Weights of a small image classifier: 3.09M parameters.
Rows from block 2 of a small image classifier, named by matrix and row number. Rows with one number belong to one neuron. Each number is 500 + 25 x the weight over its row's rms, rounded and kept within 0 to 999. All counts start at 0. Numbers have three digits each.
After each neuron's rows are labels from the 100 images, of 14848, where the neuron reaches its highest value: "responds to" is what is common among them. Only what is clearly more common there than usual is listed. The data: drawn branching plants. In brackets: how many of the 100, against the usual share in percent.
# fc1: MLP up (model.blocks.2.mlp.fc1.weight, 640x160), inputs 0-159
# fc2: MLP down (model.blocks.2.mlp.fc2.weight, 160x640, transposed), outputs 0-159

fc1.553:518477510487486510476490502532509545506528459452496499472471449544504490452522500487480505521497519465477514490558510473525462504457514502471483503502505469479489475499484492536498461473451481486507479489516494509497496513513521516469499473508484543528518538456531483541520538486469498509502480525505508442494518514489454482508509509473445449507488536492529510467534513553524499549520525521509511487450509488479464450489507512544511510495480493523491475528513511481446489488505506
fc2.553:512528495491467497514527485485487499441473483489483497513484483462511494479490511498543539472527496460507512505498536506502519498545510511481565500494488517493476487493556490510583490503509483482494511511496480526509470519524482521502509501503485482528506494533438487462517486443496492403494513488513461491491466460471530504516468473514464518499529483472486500491489492528455524474496519480537501502508536474493537503504566505520507540505495456497478488498523509495499542524522484
responds to: night (84 vs 20.6); wide (38 vs 16.6)

fc1.376:473530489452485500478514493528540509489554494529519538495453497555479499494542515505456519519477494523458483522452458513499529486503508512495483440499475478499518506563513494512479490506477491520472456499470509500484470450536479487496493520486516499471508524503493487521448501506537475493493505530500524536472534520454464488515507464505491506539494470495470511509535522538493507514524491541487534476461482470531471491507493456528526493510522484464526511484551501494496548500506528
fc2.376:465506492497463531491501496445504537485515523537513508507472532514490457484460545474450504457487501480491513474510542549479490510497455487506476492510471501524542471511459469543452480478541522499526514530531480484500471511484497439505524482525483507544485480512503517519515477513487508496522470491509492499471530528505517498510506507557495530484496490486449472538522516533493491485466527450523497476503460517476522475492494496495524503536535496508506476508474508464427466507515499
responds to: pink blossoms (99 vs 16.6); narrow (57 vs 16.7); night (48 vs 20.6)

fc1.194:525506508494534533467514479504487484508471554488509521480487470531493524510510521527520512536515519510520475475499482465503464499500545518503497519550448545488470476519509487467532503479523540503476507533479465492543510501505497495477466485519513523511457534515521499491503495474483534489497531503494514498468469529507513517490495488546499487494481515476525515499467518519503454541498460430508476478497475482474533444406515543484479507518490523502478459485523456507495508500480535
fc2.194:499466479484492486493504524479463496474421507520496500492546523500482472489477478472433507495502517469496484534508472544510514474510526465492495514549524498511518518528508505453452509547493547504494503516523543523489529511520496453488453525451514462509496474517516499477477474551488473544518503533486500526509498513500505482504502546490529486469492483471470492564493524492491503517512495524513539517522506460542501524532524481466511490477517499446511490486467498531476516469484506
responds to: pink blossoms (39 vs 16.6)

fc1.196:519503500484493473528494539450519548476471512535510528514512491471525547500508458542495476506491511522500499571505451528526470467536497537482523529553481519524477474469481505526487522576556464504528484526508474505493505509490521492443493474488541436540483497506485516498534502482497514511485510529528544514478509459526485490493528521482550499476473508492499492493471509499534515504499517495524509497502467496513512511495511547513475517548530489522521519496509483501503485526477502
fc2.196:482519538473537536507496520490511488505495520546498510512497513481457473475473511532495524482531485454471497462525522502518500494485485527498517508496526486470477522528521510499462483510479522509440486488479515479438523558498500488537542502513487482514453544501522499505488473506433508514512521539515524501508480549512496484480487483500458508484473476490515495444494514494471509525497482477507479541468530528541487527493502470474557507523473443496509502469472454503466528546509500
responds to: pink blossoms (42 vs 16.6)

fc1.52:498491474500520517484502477514508520481516482487465512462528497473451510495486539501477472491478491515489516497462446549514531502461509478518484480500491543475497507485537473494498519504472483509511463496503476488503503500516491525536528497472536499462500503467472474529499515528512474548473474497505516532469444492514503474523515532525461529487552472466468525501463437511519494496504542548496470499519469492513495499529481476496483457517517495435494521502531505500503531556450552
fc2.52:500490474488460513469526516502539502498520477505521503518470523508512473502476432503548520487477556458515510500509515495496497496487453514496513499481440484502529488487502504513458501466511560495510488503486549484504476502457541501515505493547451480510453524505513511506513490545511470494516505480508497468487490517533507470510540481507489514514487459523464463502532544492481501518508493483559538495501511494467516504519472480469468519485499540541512471561510491502472484534528440
responds to: pink blossoms (99 vs 16.6); leaning left (75 vs 17.2)

fc1.72:536475494542448511516475502523531523513491491522534520465486493503559536502478512538531512475516552471508512511515479489485514475515480515509476507510554473537495448500481499487489498451458504490515464508474534509493532485536489483470475530510505526477575486529533503502495492474537508507514454557480516508502489503526464485516507486511480487496517513507509531501527507495488496510490464485496486523514526487463488512485431465510506543471463562515483479542509461516514511493519512
fc2.72:547459527494530505504500517485509500540518504529482486486499505493531530474486517501472493520501491510514521483497520514537512448488484496504498513522484530532470494496511482497512521529521489510513480487519480472522573495540490445489502499503445558497477537491512496485487494510478539428531532452494577542480467507459494538497474472492471506465471462463515474493528515483499515484521476511513504514516535509484503492519511489509455520517514514537511480502537524564521467499525487
responds to: leaning left (65 vs 17.2)

fc1.419:495518485519495522527471519507501470509484484530527484518520467492481478485459525477500499460476499487475524490490504455471571496469500501537526497465499500529502532493546538530510523503491494436476485524509504543512526547546553484532438499511481513486473501501508469490500514506531491500492526505478486500524475493542543493486485513575443459513506499490502497519518468498468486505532541480499550461527519513505507482490483531464501451523473496494520508483535497528520522504514493
fc2.419:498492505474481489495509548527521453527519514494483508488481456469469473497471547509485514489504506487517525454450505515508469512454485536507494462504511511527455523510480502456486489542493482535515517475525497485491537488511486516477542497472481501493522501466476444515471453518458471484527451533517484505491523523539487490511555493516504519507491505512480523484549481490490520481503473476544515504472517472531553521482472491530446497496504458488511475497510477535460538544502489
responds to: three-way forks (90 vs 57.1); wide (88 vs 16.6)

fc1.579:497490460506498510492488499522519531474505475499452514458525496484459500505482528495472489485495481508495532512462451543523535497462498477489498474510507521485500515472543477504483541504494484505507457495497476514497517507524514503509517482463538478478484504471484496523499494515508485544486447502506505535467456514523514455496496555510459493500545495488472513487459444538524505499490545533514473474524457490519494486521477493511502447510529497418496530501528489504507543560461532
fc2.579:478485487521470507478538536528539506508518488528520512516467544509514465506484447530548528466463550471507507508496512485500481514496457506518516492482436518505523463496492510510463488479538527471505501507483541505511474521467542511503503498537459481520474527500527490500520480549517480496519497483491491470494500506523528481515546456531513526504503481513491481523534531493498501511500489476551522496508530491466534511525507456484463494487493529537530457544503500491465483520536426
responds to: pink blossoms (100 vs 16.6); leaning left (42 vs 17.2)

fc1.578:482506492477527529503503537503486456470512488527515491525484547467525503500484454485465513529509522484507514479557530454491490520480476526497451520494531474506509525454516554470503501481499508544513552512491530502463513456510493527491453497497496514511491474506504519508484526505480469483548465556489515513512497520455526517502496492485524502533560460521511492465554511494461468516517505503481511473465475480476534467516481484487480524499511504481517478527529503555467500480465484
fc2.578:528523541518481546508498501478492530492498464522480518495549470526449488486482530524529501467504508481486531517464486494534550475509488485495479467483456506531532509507487473509474517504500514446507484521505442479484467516500518461520513478537528495493485529525537498506501510491513466544480501502491464509488504511520534460503504524506470535528475487476435503550492482465517527531489477546549489523483517497479523502491467469528457479501492512453517506490500473479525520559530501
responds to: white flowers (97 vs 17.1); night (88 vs 20.6); two-way forks (74 vs 42.9)

fc1.21:446499469438482502514478517487474527486500530470500447429484490518481539507522471493536480498468543531463470543492523511480533509439450485532489466489505513524489484540496469517504504473475482528466562492536511500509530481517492505495481473494527511509476489465512482465529490468507520507503487519486511491460485515462537521473557480530497484509513516518495484497521510520494504493505497520468484546520454530505497525496471452480521507497486492463493481492525472490456508513498513
fc2.21:523506508500472482494511491547526471522515478484492505501502490473507496580492519497494505508496488510540435521498488505466523515501527513521464482501479512541483481491518500508447513494494507464457504486498474493529526504494508482532526501477476475622488498517486508513464526430473490471495497498514541466507486511490474491490522514506521470487474509507472503484514528537507555481492519493492471515525449521512505498511461493512479488491489514450485490518477489492430513524466504
responds to: two-way forks (73 vs 42.9); wide (47 vs 16.6); bare (39 vs 16.3)

fc1.472:462487474518498517515454465494527496488515522523526493485512530476459499495463525481517520507476484450496495505556495496485485484497547494526482509499506488497495510490454504531520507472471521460529504536492475500500528472501513516530520483520520517501519497500492496450527534530538503479440488467491528523537487505516481494488535463500475523501495474513534496517482496560505483537532464513488466501504487456506485526546519516520490424503501449468483470520528502509453527501433530
fc2.472:529501497507472506489478492530500512465491531537522493512497493490526502495489457527459506494484502480505511508496501490494503478506456542488478501506471476501496493473523493462440495496497490487494494478501489468470497516479473485470450487559464534470502505515515499545446530499503467486522498463457569479514440519498442482502507508490470507479490446569471518512470495516515519510513485489492514512501495506513559490456484481486550459509469493529518491545523468523524459525503503
responds to: two-way forks (73 vs 42.9); white flowers (42 vs 17.1)

fc1.218:492469501484494472522468493470482558491517501519483536472497508528495483473527503521528509513509531472471500488501478514550505546462487507482514505504488489512566547505510519487504514467517507478472507511515511475487486491503509508520502497477422503540534521486501533484507476508500465474517519529509468445524498461526486508503464503554493498505541527459538506497472501550478512491490519526495490509482497480492447529463469493458484490475498525488518510552500577512443519510494519
fc2.218:468471537472492455430500502504499477531459494515505434525501466510492495500478491526484501490519467507495464517478491489473523509478483502549503517460495476519525525474499494537475535497512524551557455502510472509445551507455490512498508504511494472503539516516499512484496461475489473509467482528531509485499513486506503519467465529502512434483505520515496525481477490508533514537478470493506481510478527528499504453511540471495510497493487465539499528554507494517506559515515513
responds to: wide (69 vs 16.6)

fc1.612:505462516501419476525507546515506520531471468533481462486495488479452498450503501548528494474473523517515509513505522517464489454495492475493508486471502524502527520538501537504495512494515491494465530530484509517477489511516518513503501502482486480494540536527512528475531465488486534518531524483505456494463569443467528504482547518535493474510464505479534480485505498499495479478506488522534494525509515565501447523526533468495482484510483497507450529524509503506494476502475502
fc2.612:513474540542479504480512500467511538495519523499495491485510463498493504535475489554523472515473514444475498504490502542544575512485538473522462498520492489503535495480503473444462495483540517488498501511511479474530516461517491474496535482518476539463483509493517499490470509546501487503501462526510482511536487492501491487538439522460470505502469480484478515513484502503505571479507529510510547507472514522496514523488494489540484442504496488510480454496487472536510520504546498
responds to: autumn leaves (75 vs 16.6); wide (40 vs 16.6)

fc1.531:545499487505505509501458478517464542506570527532484490499479514449513457518491491442512497519504475468502501466467468510505514512487519515538500466535480490489516490476517499514510529461495523492497471510491531494543488464501495496456514504472537470487494539534531523487520487435484541514514516508497529489520536507546447498482506452490479502517478498498565474533499510532540518510505499511505467473528470485501505517506480482515500498463527490486502490485473531550478478447533516
fc2.531:500491509523574492507518533503475509510502512490512470500489512518505519503525504533521520491484519503493491510502508512502490488517508560523485481517516521517487478527483479449476511526520463477471493535488479465454495514529475442483525515513499516496497486497461475490490447482505475527503523465510484501473509444511473514478506543510472467545498515489467515517468479515504521450528487465485488503448507536482556475498452446532506484499489528485570507481502477510495427493476479
responds to: two-way forks (75 vs 42.9); wide (66 vs 16.6)

fc1.517:545510472455485544523523501453497489504481524495494514488498498528502508501496506553513542495487476497498504496485506483491516496515493487523459493481514470501537488489500485495485465521490490468528508486518480530504520527554509520500503490480547510482512501515514515557538494504468498534449511476497528517494506552484472472466492512508480494515523527500511481537494499473486587481502471507509540506498494563446503500463492461507452518491485485509518533435515500467554557471508523
fc2.517:510510450532512504545487491491522467522483461501504473536466498497490487463477474507504487506486550499491478525549529464532523495488499513491479495479496514475533480538502508484475512444501493483527524489492506507471461479496469479456493513518475471503505497525539510511540480522518496535495551494568504523490473514466538522465484543522492499504534490469505517482524507512560534462544458502448485504496535526477513495481457506482447508474537517479510467497482479512508479532492470
responds to: bare (43 vs 16.3); leaning right (36 vs 16.6)

fc1.248:456498470518483467486464522505503535484501526511555508546553487478509506486491465473545506504506530490450533501483473460445504513518514539503504461456512520488504502502495490485498480491473519490511515494491506498497540475505492527490547523498513525452530486477490525492497497471530458437518480512524504484480486473509491515527496470470486519472500572527539501482469477497482481512513447504515510483549502481526490471495509523545502505519484482486515481537497459471504542508449541
fc2.248:487507474495455468488491478556522459479490483481525466477459518476498466485509517504492513517548537496518492480551489498476464453504551524504470501501475473527454560517526532495486525509540482488498491491526472500516483511473499514487479503544499536504522484537506452508504520477538499496507478461456488475495538502490491507502498487482468510475497514473488521512444487466540471506476469495456479519510507543482503479502565494509513464500540463504541497520467504503513530486460483
responds to: autumn leaves (85 vs 16.6); wide (44 vs 16.6)

fc1.565:533561526527530523530449517520475504478495502500477518503541481468489478484528511509476530537524490463504512507502539463477537502471515444523500508475486484535498468482528475542507484448486511432510458516494504559518509551501493482528501509532515479481508495497485495473514490536479491527531470475482501528453459487502504515487512473480507511508494491532502461481530486526476456481518441498485519444508479502493471490483490532500545486465512530469524491518526508490528493487506498
fc2.565:504519527491517480514522515521544469500464471541502486512467492462481481502454480511491536521510483480487503484452521503478469527494462497524504477474461512544470487494480498537465506513462499497488509476516523489504543500541535486489553479498495525457491523491519457473501494533479524506510443531536482520511513518540518475511508492482489505513486536490466525472537474498495536466483468452526530449528505497479581508475481512543463496481512486490524489490479464495471489513479526
responds to: night (51 vs 20.6); wide (42 vs 16.6)

fc1.429:483507573466478485489477510493483482473521482518470496480446535503490500456488506538503446485463561525493472493525530493545487476540456493493508430544461477505479477536473475498528506474481506497494478458525498528476518493512529510515484506495524496508509496502488497504537487557509495519485484453537491526453497502512496483541485494483546519493523493493466511491545497511459477496493491547483506500458508503497460534524508480490502529525495551496485478512497541528487528488502490
fc2.429:463474463524515518482437479517541493492544494500476468527486498475487519482505530521487539480511466525525504476456511521526505526502468517500502505493514465447515529516488528482527456480491501482497486494501491445473539495530493504511489532502501514510526450456510511523549496475500471460532506491515445501503529487500476529494543516494498483523506473497479503465485499521521509490477476473489472531484479476500507526471564534459515521527496466480515543566535477474466497474509483
responds to: night (50 vs 20.6)

fc1.18:454480500509513515490527537516455462497474541516525500515528533528491539511535465469492449506529495484512523502472516461494489474485507515526480513500506520495503474536536492482464455505474446462496499510486546534497532496510463511469494513522483480462529500482494475503545480429510470502490491513479509511498485509502531503522504501497519497461489493498536551473491502552478461521493473489500482498548505499507493458482490519452521535545492519466526518549447468486480482479485486
fc2.18:468485474465499475532485543523481445511506491481525520469466473484490528507495512504521483489483486513456501502531497489471485504524477502466484547499472500490495474509472532471447476490474478431495489479553456552515499476489476519466488478472511485450511449492516507515503538485500489516459470546511486504509466503496514533486534479474507472444509565494520500457464494485525499464496516492557482475541503497481500515498487493516498542492467513491528490499472494520496505525537516
responds to: autumn leaves (100 vs 16.6)

fc1.381:477504478539471487464532488490461474492458498538474515507471543476498527492521479506557492518519534484516478498526484503506471495458491518520486456503529512454486505466516508455476479490542503522489529477484530501493490441536482507487502486487491499487567447503519511550535507468516491517481451532465485510506467498526534517543464468493482504488503495482481489466464496531505523486549441496489460487553479502500507507473491518511489509515509493514505481542460485484524469488500491
fc2.381:456503539521510495483504560521489517523460459467520516537479503494490535496463521533523489487506469522485516497524487492482522461522494480501488502507481521518455506498483509493515505489509499506492454492470464478496533495486493455499485536567511486476534458501502470505546542517502473489520437484473514545487475519497504548486486492472531542471504503503520535494539541481487540517509521530523499519484480485480472549567531514491514505480497481483498449522500526553507518491487494
responds to: wide (82 vs 16.6); green leaves (56 vs 16.5)

fc1.219:523472476488488498490481486492467517462547479536459527492476500487553527501502519430491489527494501485554490512416536523484474498495542499537524510517492485484536483508516491530517516484512521491506550471474530521512474481511515508454503542426508505493485517507527544459520520462478507509497512506505522495496486507519451502477484472484486519462489502523511471476461533496504504476509508510516481523521474521495493484515519480536505521529549531508470485501488517549496497502514558
fc2.219:489503486518527483513507521534504510518534511460496523454518542508460524496520513536517502506465515490509498475523545473537506504484463518471517439502505542525450466503476497435480536516497465507509537508500493489468469493545522501478508471495513484492517525480518496497526461527516466522515525447464494479480455514511489536491479529509521465504531507518463520484554475479498515475548510487527490490457476527515564492513506492498487468485464489514515515499536493548495502535477484
responds to: leaning left (45 vs 17.2)

fc1.301:494487486482455518480461461503517497514490490504490548451473518531459478444464514459487469469437492491508539446505489526514497507435504515490476531505527458508488514463486497544511501428486479492537485486457505485508497530507512550496514470504509482494548519481555510527496503487498510502511525501495529487462487529491486516503518462490503482528508538487498506506497499499499495551488499486527453514502485518499499521476502537466507489501475457491444515455541510495509518523488502
fc2.301:504465538541524496505488491438485493482498533527461520501500520487526523475481467486493479507510480476461491460457509503511496517445479475524534503472465516468522475470551489498519507538488486488478476518521485499508499527514505499515510475505482520542489487516490534528515482459488493384496535454578528526500478501469533499511489467520482489477517474484511502505478506488487506475522513513522476525524495511511557511499529503493487521502499481507487477518507544540511473524510495
responds to: leaning left (65 vs 17.2)

fc1.379:503473506488482498480465508479533497485465505507483441547478525491528534511455477498437489500547482455490536506513521472468512509495490544513414507511540500528493524489449500495459556480491497494539514538483535492473496519524516538508495482498498474542478518499508552502523494521477496502508505513478524459536523476455537491525475541502499500472514519498496495509505505521488467468511528532494489478487495489450529520476475513484498513532516483522519488505508472500519508490447463
fc2.379:558494532544527518541484483496458557483485486466486476505533478467452492503546545475535500542486442512491516505486469499536534492508491510502502492518465491510506498499471472498452506490510472476442503494519456470502450517526477420461511501480508504509525556535504492504487539492518476492507497517462492491487488542486464527513501478499482515507466545495483482540469508521487505518492510487519507518480510503460541493471509499542494513512490523519493463503488476490500508536514500
responds to: white flowers (100 vs 17.1); night (99 vs 20.6); leaning right (37 vs 16.6)

fc1.189:526525466511472529486473496541489505489479525489510511495538507511482498512518503505513479516510506549498526515495467508492495504473448549465477519503544457510512488467495444525478526487486479512509502519440486521493526553496452538498497482525516469457510475464495549524463533516519507456495510512513464509484523557457497511491489487504550477495484530453524518510507526493531534510466506514499544555509491496510478458481495487492508542513512489551472509491475483520531509479536519
fc2.189:507457503475480521474524490503497493500510494517473469505496513509488498477518500546469490482491485504479533545471484514500474479480487473467442507441483533491490487498510529459515480485497510507515492483488513480515509514518505481493505496517501496484542482508537542510484526499471539539499485521501573502510489513508534505488506548469453519510503472484573512510493497499480479482488485513526502514536493503507442454495535509497504471496452521457472564476529561482517519478547559
responds to: autumn leaves (56 vs 16.6); leaning right (40 vs 16.6)

fc1.402:491548500495548476512480535517475485501475530506518517513505457523534492497497455512509551515515459528479472510511492513495529527487448493473528468513503511512477481446530516504541490476435488485464489481478528546502516471486484485503480465505505448497498483471511557479547499457500501479508474528508517552494508496537493506448486461489492489493483507502513483476522488526463482508479504527438473493569524467499470505490515531512480493516519557504498502508487486523491496527518509
fc2.402:474486548475501510521503436531532500507490497519521447475459484529501477551506499513493511500492476497537512483498530550484547499475524516486523505477499488462503524467534507539476466484446530496510476485480489471503503534495525492530499513517526516512502517481479511486503466495516476514457496507516474460460532570460480500514525523533503480477479498500469520517507485525551499460470504496470467520525518502458453528471455449498517501512495525513473521507492534493514470482474531
responds to: night (58 vs 20.6); leaning left (45 vs 17.2)

fc1.426:538536526528444492478533454497453526490491520527458492518472514500496517490501479488455508502499472531482493484493503531526505508471502541502517475490500533492500519497481463464516502466518464500538535506502453482517539475572486500506512495505502492503492482553478542551487524529489449540479498535470527532466507505551498536484490494478520498495520504536538470527493501495570470503541491533508524479492521535471509551486488482490497503497517527500475501512471477492478497505483523
fc2.426:506493469508530503550541536528475459505516556516495516508545494510494515533479460512473470456509509477512497482515518501510544535462472508479522450551520480505486474479435512477528537478531523458509532536477482518510524522493517530483479472498497514487506470517470469506499481505496494497505511530450508504505483512484488498498463509445479522472524512497485507448534513471560471496487461484486501492482486504559505510495487508564505503513477462458475532498509485507493480481509505
responds to: night (94 vs 20.6); wide (67 vs 16.6)

fc1.321:452522479466510448464511546511533458472492478487536512481529512498501507458528504476504546499488522468489512475532502507537499526530561462485454480451499547517503497520486492476514485503510505503502531484491527495527521540502537474482488481487513451499526531519518514429519479558487461518519479504510458478490523502548513484494515488490471497488475510491468504517499509479526479471504533528465490534488500521519532544482478498464494486503503501538472504517500516485499460464541514
fc2.321:539506529516503544492529475516479515497465492518434524510495520548501524500450480464461511534544500448475525501461467519476485513542475528529496456565515492472457530536476517494546475462503497486497500521501464466496502480512493488512465505507477514502528492502498526502514510497508530554486527475493527506483488505492488512533534510491505497481500506487486521483471483511477478486500503469520523500471556498516500519518472515451533527478473494504532505516546437472527484490461525
responds to: pink blossoms (59 vs 16.6); red berries (38 vs 16.8)

fc1.339:477502490481526484508475506511521486537485513476479463477512537511517499451500488546454481527511520532491485512475525475565548528486505496490524525521543481501487501549521500521484506519532503507497519480448504481533514474536492481491539522475509504531524534489491506504489501496481502472524535529459486498532499468521537507475493451460466485476570536492497507537547476452481511451541511470485496489523481468533485515495507498507519494484563489503515528481452496507517513514490518
fc2.339:522454504510509502478485486483537504472485482524502496531492490501482479511536517537471480516502473531477509485487452475524526534503496503501503507492482466500489540482534498494520467473554497481464527502455499503478525503502560529481496490512457504488523498507467501514486525525516489502471542512465469518503525523479534482477492469526576488477508457503523510500491479477485440501481518487491566492520465494464470482468490489514500477465482492496478489451505495435540497433500530
responds to: autumn leaves (42 vs 16.6)

fc1.241:490506514512553493515479490480529515509502535496479571503500510440533525485495459488514492544468530511537508543503515566498479524513542487536479512499474484523494486455482457512480518519500513514523469523531505508489514511532514454496475507526550471473530467500509494464547464508505510497483547461476523505495531544478475533470532495480535494432472472481485505506527494502495488481497506533465522495496477468497513549469498527523517520495514522491514502480514492472537491511511513
fc2.241:499532472462485465500519508500503493481450500507520483471555510512525483446473490541502495474553487480497500466525490467502458512500487529517503527529552503513468492528502500454510478493473480533484510481560518560506465492474514516436517504445515496517485521489521467525474499522499502503509531520524507513526505481514468487479510529517507543516528487463525481483473526483545484507469497522536513484531476533558527457521522507510491498495497476482518478516510499524476537541497530
responds to: bare (79 vs 16.3)

fc1.620:494466525532511472529485468502504499486485486568494505518491474515504493461488540487514516491504516491490558540459539548504503488490492504521510483486498536487497526505481485570518543543552526459515531507527456467467515460424508509514494475477504488517475485496484460436505519465495527525535497530454505496517478468503496506474491484508500505488506484480499506459510453463482512494484547506499468537483493520494491476501531479526535489499471502473477490503503517532480532500514510
fc2.620:501494495487487526470492509589455460497534472528492506508499497503514470518501464535506469513500487489511474467506492492490491508528505521467534477485468492541509531508479514497518496511492493496494461516504550453517441512480479535494501484516492530505513500512473489499480493437438469540518491498519478507491444527517467486501500520492489483466525484477508512506494521506504478434499498491487491484495520467486484527493495491482492471431470501491559451525476520470534503455516449
responds to: leaning left (82 vs 17.2); two-way forks (69 vs 42.9); autumn leaves (61 vs 16.6)

fc1.73:480483531509466471504527557539542515532515458477471532456484528538509516488542472470455490485484534497533489515510480505512492492449510492512478543470522514493497496480509471477487545514485479521501446495508482478448488476527483520485505507474468475496537503498537493539507531501525503533472483523538496453528482549494487486512533501511470583514491493493522489514493508509520545531507483470482498476469474527515491505424512465489481501515516486504471507492496503481496474507506505
fc2.73:479525497492469553502531499489478479419484493473520508516488510523483476485559478482493511452497503475527509501556458489514501477541487507536552474469504515523486506519499504516537530520490485476493536503504512516480461444499493484462497496500495536459497516438493462504509509494488487453490499508487514464498473504521513464507509447496464524497529461515464492533529456487486522468517496475490496486475515465504490503500519494541535522540530522493499475495492558522519494498501542
responds to: three-way forks (98 vs 57.1); autumn leaves (48 vs 16.6); green leaves (41 vs 16.5)

fc1.254:503483497531520484493502508485492481527437511515520481492521506532515537515542502478453513484476450524498523550451476541555514479494515447483471488511483505491488515534483510503519478529479495490467505495477460510504501480477476518507504496480507478526489480484502489472487520488490478526459510523482498542497529497513501472505509462462496506481500463539516495497506544521535441542503492467481511550456425493562474477513492516493531510547520511524499521500474503543519489541514490
fc2.254:488492533448454538511512508518484489533481502512510463497495476500473534521545520494472501490479492488489520434509533539519501518452499472492535492486522509489512509506523506490484452460458466492469512498494493482515509495517530573506478496503455484483469472489541498482478510505463467522506488470527489521482480559473479561495497523489453503458499515524519491517513468497515516477507469489483501517501479539477479484491516439459529512465508530516549505501465496513511508545481521
responds to: leaning left (43 vs 17.2)

fc1.84:518497508517499525517458536513488426489472482512494465563499519477491533515499513514453451530512508513491504520459483548487445457483510501492506483520499455546543533514501488517474446522513489518509457459467488529503491551518483500441522492495502508490526504505508507449517518494520516497492530515529511539464467477514487499511515482520457477467511526519543503508483542525494504510471519450500493488500493500513504520530480493508512539520507516527484530484492498496519531506542544
fc2.84:530472549480485517512494485517504503534535495547531531491472505482523451513464529487499464496501504486495495461476514505522505494462485514504541467519503461494496507496494526495457498495502522561490500494500497465475550526467533584516487479518467501514511456513481530439484485505497469545511471515502530465470476556525479495471500522513490493511498516515512496481508451526478498544546485503474458509510520486529450504486512470506504500513443498488520481463491497500488524530484515
responds to: leaning left (49 vs 17.2); night (46 vs 20.6)

fc1.354:522497482469490485524486512506491523476500484497493505452488476545528490435488493480516482504508497468461530480522508484512491503442489502431503518503496454483511483511481489514511444454436458483497491513490436461519462545501545495485525483499459530508492531481535480531496505527493513512511496496507499451480487490459459502510492499489464497533532517516549527479490507515524484536516515533515488500447455473494467494496544485467515496527490484495517477498507487521461469497521504
fc2.354:488492501498483499467526497490473511448483477502489492541497478489517531499518506502537505456518505456496517507488559469492502517549507499504582511491494515491494479487537529500581493521531490488473496523501505538529503503517514529507516520515508501561507490525459501474534502460505486427501485479518478494474494492465513488501473493513445488484511498499493486481488472554451544515495533538522470503526524490497540524511529524514547554479478465506489490507519502512510528496515520
responds to: three-way forks (87 vs 57.1); bare (45 vs 16.3); wide (44 vs 16.6)

fc1.70:445519473520495480509479453514523527510535525488528485508493497456506469512474531479516510498464489464486474509567520485500485487489541493522508491494510474478499501495464485492531581452477484443536511563470491504528512473500518486550513460507507490520517473506526497455509491509509471509460482469517522512508497536490514477485512460508517522516465500530510493525486532527495510547514465513500498468489511466530490535538531522491510479478511467492513479517518533518449514511458500
fc2.70:516506519510501516493470486515491484482512515547529506520508474457507488501512458535449487484520477525519533519468522500499513516507446493500457514501476470482497525503499481466463470510489505475487513468514491505485508509466513517461480532504521528493508486556527514518421511547520476472524492465519513470537474495540458473480473498501503532522476427540483520508492499503510527509522515475468526526496470519528592499463502502530528466523486494521493495529502479509505473500488520
responds to: white flowers (79 vs 17.1); two-way forks (76 vs 42.9)

fc1.556:482477503485502470496495518529539504537489497488522526474552494499493517456482529471500514516491536524462490523484520505490470558476522511503485460470507509538468491480517529442502480500498467539493520506530486512461506474489483506478495493495485511546472495478570498527488521452505507504485443538520497474496473506540475467493501504496499500509485482518510479515447481507492507539454460488513496491529538474540463474476517504525520521535524469519511530549471518556536487505464507
fc2.556:492531483509498472540469528500497509483484490478536495492464510482456516552537500460469545543508526519522494518521473502509495479494523522512512474506520543492495457526539475540472512493504486476502562468501475533490466497494513453497513521542521495485487529520495483469538482524528507473508536511505520490557537528478528472496501459499469505524476526473503490528507515462476528433533503466493523490494501474460486493470543459501450488489545516468495500518519506505500521491472478
responds to: autumn leaves (52 vs 16.6)

fc1.387:475442459520489531508496479496515498506527511531516500516506543491493491485470554469496520466497512516468527459521505509469540511510541536494511522504553480494475473533477500514512521487503531486501497525505535449521510463520556521518488472527520507480552491520473468461504523478513471475526501473513499493514510447490530538464552470520499505491471504516520487554473460493505496505518499504530471481500476460537482507504515504470500475498523463469512486511508512511477544491456560
fc2.387:526487502479495526494493500548482483498519507497476501522483467481485491492516469547464476503514518480501495505547504506498505488519509550478508448488490462513485512534477497504474538491504458492477472534465479493465501507442466503451497501551473533533524523487494496530468526483469501487487532455498496490515461510520449493472527506493465523482515499504491552515465490524554489513518457531466465515506559513531514474492488487481580513521455488511521493508479518461514483487502495
responds to: leaning left (45 vs 17.2)

fc1.456:518513511484473503477482538515481517523520466474518575482543518474484492480505485507482479499505494495522510513476498512530492448485464511499513557500506520461494512466505494513493475529483488530515450488519501513507523501516433521521563451489510500556457512488471527517539488487538490469513514518493499495527465526498464476538487507496478534479471495522500518449506469499514520510511491518520487460478504508510482495496543495468533458476476526486511523477532522499496441445537492
fc2.456:513513470521467493489567507519508497428509517512524493545482499523507481491468489545526497495493490540539493476522512503510478522571486456524521443511468528503522507499495523470504500501488520462487492527513496535487515525483525511512527539501467558514489493502491486504502514462509471509511484483493501473512470494536449460514469485506484531483504494478501490511485473521501517519488497514509529547527518544489543522483473559525510496445479484514507515482528510510524542449512543
responds to: autumn leaves (51 vs 16.6)